Rows from block 7 of the image encoder of a small contrastive image-text model, named by matrix and row number. Each number is 200 + 30 x the weight over its row's rms, rounded and kept within 0 to 999. All counts start at 0.
Before each channel's rows are labels from the 100 images, of 14848, where the channel reaches its highest value: "strongest on" is what is common among them. Only what is clearly more common there than usual is listed. The data: seven-segment displays showing three digits. In brackets: how many of the 100, against the usual share in percent.
# conv: pointwise conv (encoder.blocks.7.conv.weight, 112x112x1x1), inputs 0-111

strongest on: decimal point (96 vs 50.1)
conv.15,244,252,212,174,194,207,180,190,283,158,191,180,225,264,250,198,200,214,197,220,178,196,201,222,184,230,217,188,262,189,218,165,188,177,227,218,247,144,189,189,224,193,196,213,225,228,173,198,199,183,167,258,175,232,187,204,170,201,200,254,187,197,193,193,184,201,205,222,210,184,196,265,231,177,154,197,202,185,192,208,203,204,233,202,212,216,209,189,190,303,178,166,172,203,181,213,164,213,177,225,165,142,186,204,245,272,243,168,164,269,221,192

strongest on: the digit 7 (80 vs 26.9); second digit: 7 (61 vs 9.7)
conv.44,189,215,257,234,180,189,204,243,154,260,204,202,174,176,193,212,233,201,208,198,197,237,213,170,191,153,197,187,189,125,211,181,200,152,240,245,198,168,152,248,200,138,178,232,225,228,219,222,207,203,204,182,197,208,167,201,221,209,101,212,221,166,170,237,228,160,189,218,233,163,224,186,188,211,210,159,199,186,205,231,211,179,201,176,169,147,164,191,164,175,123,142,215,221,208,203,197,199,235,217,215,254,154,215,203,201,154,174,209,183,170,179

strongest on: amber glow (39 vs 16.3); third digit: 7 (27 vs 9.7)
conv.97,194,255,203,247,205,292,210,180,231,244,231,176,212,243,230,171,189,193,172,140,156,144,193,177,214,209,182,215,133,182,172,246,223,214,202,220,174,209,221,226,143,204,235,220,179,254,198,227,145,212,162,194,202,198,186,183,235,204,216,242,246,159,194,178,176,186,188,220,190,206,201,218,177,174,207,202,149,175,179,228,195,166,154,176,200,235,206,193,165,205,224,185,215,214,176,154,242,176,145,224,177,153,212,173,208,168,163,192,209,220,268,185

strongest on: the digit 4 (73 vs 27.4); third digit: 4 (42 vs 10); second digit: 4 (38 vs 10.6)
conv.93,200,196,156,172,179,203,254,174,193,194,159,177,189,165,189,193,140,155,225,231,203,225,173,182,163,158,155,123,161,184,175,218,223,199,204,189,211,226,215,140,222,214,214,172,276,156,198,158,192,224,186,196,248,206,217,190,152,247,242,193,213,181,183,153,200,227,226,162,194,182,213,198,202,229,174,201,171,230,162,202,197,238,175,220,194,154,264,249,246,205,220,200,218,254,184,169,252,201,183,187,190,168,177,171,170,202,189,207,213,220,252,155

strongest on: amber glow (38 vs 16.3); first digit: 2 (37 vs 9.6); second digit: 9 (26 vs 9.6)
conv.24,204,163,175,196,168,199,191,156,131,167,143,181,138,178,170,158,225,159,163,202,192,204,176,169,188,208,111,206,209,187,203,188,201,176,192,224,184,203,123,201,128,215,204,181,187,172,206,207,181,202,196,169,200,169,198,195,152,205,173,172,190,147,201,178,186,210,209,212,192,206,175,129,207,202,203,191,202,196,222,220,324,205,211,203,210,257,212,221,214,194,215,196,214,184,201,196,170,228,154,234,187,229,193,192,227,229,220,169,223,209,161,150

strongest on: the digit 4 (87 vs 27.4); first digit: 4 (35 vs 9.9); second digit: 4 (31 vs 10.6); third digit: 4 (27 vs 10)
conv.18,140,212,183,206,170,230,178,217,214,178,181,196,301,199,221,174,215,193,211,201,225,158,232,162,197,264,255,157,187,153,176,147,202,223,223,220,215,222,184,202,218,207,220,189,199,152,162,180,199,204,208,236,204,199,244,185,157,231,187,140,191,170,164,171,237,168,169,190,207,213,201,232,225,207,174,214,191,164,241,178,179,240,165,142,189,182,168,224,214,182,194,148,217,188,230,219,175,215,212,168,201,133,205,194,262,174,213,143,155,175,202,182

strongest on: decimal point (78 vs 50.1); amber glow (36 vs 16.3); first digit: 6 (28 vs 10.4)
conv.110,255,197,196,254,242,165,202,185,206,155,203,216,228,224,215,239,220,200,183,168,220,170,179,189,241,190,221,183,265,195,163,219,220,178,172,157,158,98,168,211,190,256,230,209,182,175,181,234,194,205,190,176,206,229,198,194,203,185,201,198,206,232,202,174,163,179,190,153,237,166,198,198,177,208,231,180,252,213,153,237,163,214,160,156,281,180,187,200,240,262,209,212,176,189,184,271,160,161,198,174,210,197,187,215,150,203,201,224,190,182,190,211

strongest on: the digit 7 (82 vs 26.9); third digit: 7 (46 vs 9.7); second digit: 7 (38 vs 9.7)
conv.85,267,236,218,223,157,223,233,182,225,263,209,173,188,195,185,214,204,186,168,242,174,158,190,227,218,190,173,225,221,184,243,165,261,139,196,186,236,179,169,193,181,214,240,159,216,165,185,205,162,133,263,201,282,197,192,233,257,229,189,194,200,181,234,240,224,196,197,199,201,215,197,214,188,176,178,204,172,231,259,197,188,193,211,198,209,159,195,139,151,176,165,168,165,235,175,250,227,215,197,158,201,185,199,167,172,172,209,174,191,220,207,181